A small image classifier, trained from scratch: held-out accuracy 99%.
Rows from block 2 of a small image classifier, named by matrix and row number. Rows with one number belong to one channel. Each number is 128 + 24 x the weight over its row's rms, rounded and kept within 0 to 255. All counts start at 0. Numbers have three digits each.
Before each channel's rows are labels from the 100 images, of 14848, where the channel reaches its highest value: "top examples" is what is common among them; "patch colour" is the nearest of a few named colours to the mean colour under the peak. Only what is clearly more common there than usual is listed. The data: simulated grey scan slices of phantoms with and without marks.
# conv1: bottleneck pointwise conv (model.blocks.2.conv1.weight, 96x96x1x1), inputs 0-95
# conv2: growth 3x3 conv (model.blocks.2.conv2.weight, 24x96x3x3, transposed, each kernel summed), outputs 0-23

top examples: chest
patch colour: grey
conv1.19:139126121165113104124140090138143104149107097172154089085140128088087162163114129112095155140106141128159085096144111124111145099122185102120135141100121096136140118102151122151115085097126123089180135091152130148089157105123083157105137117123112130148104135125105107114141122139117113147
conv2.19:105170119149125094125132148146160079100113144116120080149137139110146105

top examples: several spots
patch colour: grey
conv1.38:141127156123117115101132163174112125152110100127106117091134114102115089077122123129097090144106114135113150162176106166136138100120118142133117102141116101122099122141111123124155101140106188148131092088098070147150103145101122148155119148153129115113141144146121103165101117093097176137
conv2.38:097127148163123118075146085107140118085100140116103094112132138117136139

top examples: head
patch colour: white
conv1.44:155125137131139135156141160100120145153112156115202106124172104103094127102108110150148135143165119110112124108115112146121104158116161082099109134105099096103118120094136148106165134109145114112110100083135098117149133114118162135157191141124136091134125136152176141141160144111111154098
conv2.44:119135099106097096123152153129136125102140118111091185175114104115121123

top examples: chest
patch colour: grey
conv1.31:131118103116066117151098106078133122165127110135123109139129138171153149087157125104099143108135138188114144170131154127133107138130126126091132148155108120117117102091113095135129086124112100110111106106133112178110079170123129129111079157093099139142151126134095108122140153164111110143
conv2.31:111140133078127124166134154096133146112112127136142156130150101101073156

top examples: head; ring
patch colour: white
conv1.33:129103108168135093130079117137132095094110143151124177184139135078095149129091141119109069091129122152135125144149110109103159113095109129110109134152079133128135093153111088130144116141096117127103088106169094127112144119161111110136113136154155145097123103116114127120099149113120105109
conv2.33:138129158121170144091121139128128140139110119167133158142167079138097099

top examples: head
patch colour: grey
conv1.64:119095118097110124131128110145112123129133120102154131128094156151115174147164095133131130079092108168169086143121116123095128112138088136066114124103117094133110161146092130125144123113156120137132126120099166152106110107154096109122127113097143103158140126109075106111186114144083143113
conv2.64:146141145091132104151151142152130126141132107127128162144170101109062125

top examples: head
patch colour: white
conv1.94:145133154135124148151127114119147123111152170104107144155131175117135109139152107134131136109120132118064143152138117160147129136126149110119133126102105125114109185096133122143096080104112121146117101108092138102125105150104168100139179134107178129150109181196124111110151098124156118158
conv2.94:155122137151127120109084140158130102117149108110110103137188085144111121

top examples: belly
patch colour: white
conv1.50:119109162150130104119100089122143188112117132119129148095131129091089126090145083159156085100082113139108119121142116099131132073145159117130113151147066145104134131107098148088125118138135122120117117127100121141153102114126123177100148114140181119157136129150127149155145095125140129090
conv2.50:130081128135119136100115103122131114161147116132157120118186076150110129

top examples: belly
patch colour: grey
conv1.30:083089115172104141110162160139103101140123084170147071158167134082116149146170150124121119092097106126106121109121145108118120113112116135126101135140136124092119100135111109081149138116125115122133149179095102103161119128131111083134093123149095145108107165112154149144118107114129114153
conv2.30:126124173166133146118135109124110142109066154130132158154108111122115167

top examples: ring
patch colour: grey
conv1.70:121162128147159091141091138141119127130096112157084141150109136126171113158170120123128113122102112101096154098176097111128120172129162193123143121107126145133128112138109148133136126116141110148092121128126113142135207107178124128155125090094106110128125096125108135132086115125155149161
conv2.70:134143160152166114099125119171127105134137116121143141168105078119134088

top examples: chest
patch colour: white
conv1.3:129124096117094154118107122153127146107124136140132139119186107152114106059138122127151145105149150115167109095099134122150121126149083157142168154091156110120110128081128095172129151130109118102080163118135105152140141103144148104111093166118134102128139136092119116090124084158107110137
conv2.3:121095123113101126145108133130092151158132175133115162151084137161157140

top examples: head; dark spot
patch colour: black
conv1.36:124100140118116144125090081129158138106163191126101185097117145118091125123125134080164074105150156115129115131161127115086126105103127133126111116119134155079134148138107135147130130088174126127154139128131111115133093104135117123123178150112092124151101160146132143115147115143117106181
conv2.36:146087114152125165084131091144116108160112123145135097143153104139090129

top examples: belly
patch colour: grey
conv1.86:080103156096095138080139122108127123134154114164113100172108117101134155119137172134156129113127175145090112155103124118117137104107109112125096164136097099125118104099100144137134149101129149151135176173109102159115180154154103137099144103129140125139108133105142142119120088172122166126
conv2.86:127121179151094123099157117118119126128100145141106088134177131119089138

top examples: ring
patch colour: grey
conv1.80:155127094157119145120103150100136147087076104131108166119095173093091133151146128152127105153125113137105145098165156133124110138112133187109165134112114096111123119109116159114121105113096129158150135089133147134138189120129118092099099131142138120122140127096170130073130117084119130135
conv2.80:126103169102155125136131115128123118120099079148168152168129093147109111

top examples: limb
patch colour: grey
conv1.95:153172158132116183135161103189106119083099177124125105160092126107108113119110124129087163161106134131128135121147141104174115138130110153127136152091108102106134131133129126129149105153139122144145139093125132129119130104175105129103104104109186118128106162151093177111132156109113116126
conv2.95:160132161129154131086133084103107117107092125155100118107133106101120097

top examples: head
patch colour: white
conv1.40:154134134106137125074158111129129145102117067077063121157145156152104121148106151159167110104112093098155134183160094137107146135113087111130103129111091133124129123123125156110146105133126111171127142147103159139121131172106140144155112139143111118137141105114137131144079117115124103101
conv2.40:119072140184114133125110135106101135119128137116136104108173167131151115

top examples: noisy; ring
patch colour: grey; white
conv1.90:122111155164156122089158130107126135126144155144151104143087133132097072145128169157157212121102119106131111125126123159143138109145102125113114153079165124136120098164123172119108144118094135097115134088085120104105141148127105109116098126109142120123163132093130122087115115111128141102
conv2.90:083141119140159126096111127161103159123102119134153092131112110126178152

top examples: limb
patch colour: grey; white
conv1.82:135135145108122101119110156207138115127104121119183096106145190153118139166126116123114103138152093075113144132155137127129122132118153139157149142102133114110126116151113124092115118137111130142148159130138131167110138154137104121102160106127172093122124118128076117074183123144160123144
conv2.82:143160152110131149150129127141141124122149087140131146133189077106101112

top examples: head
patch colour: white
conv1.43:127135086117104103179134102089141111091147115111159113177142153086134120101117148106107128115131129150150139087141118114102124125111122138090112092140109097111090094146127086160150103141176127086122136156147132121121076117103164103138162148129140126088134130130082112095129140108116103100
conv2.43:143150145106142124146096110126140163096172147132100173150120100118099154

top examples: chest
patch colour: grey
conv1.7:149066131099114131102146117166156073116141103156154147090116116135162128177080131123111148108105165143119152151079111114129117130081103129098116185109119101132130105154156128118113125108174135092118120114125141119129130115143143136110128133119163126179148098111153130093154104146152125127
conv2.7:093136123100137104136137098159122097177088131119135123110153082114103124

top examples: chest; several spots
patch colour: grey; white
conv1.47:109106211105113131142145142118116108124107118113147112113104142157091092129121135161162111118086136143122113159093095092137102094144147163113118133124128131091155148130115105099127092120117118182093128128115159125104127183101111132147084085141120142127107108141128096146145141095088130146
conv2.47:134116130095100111147114118162158116099138089138143092141173096149103137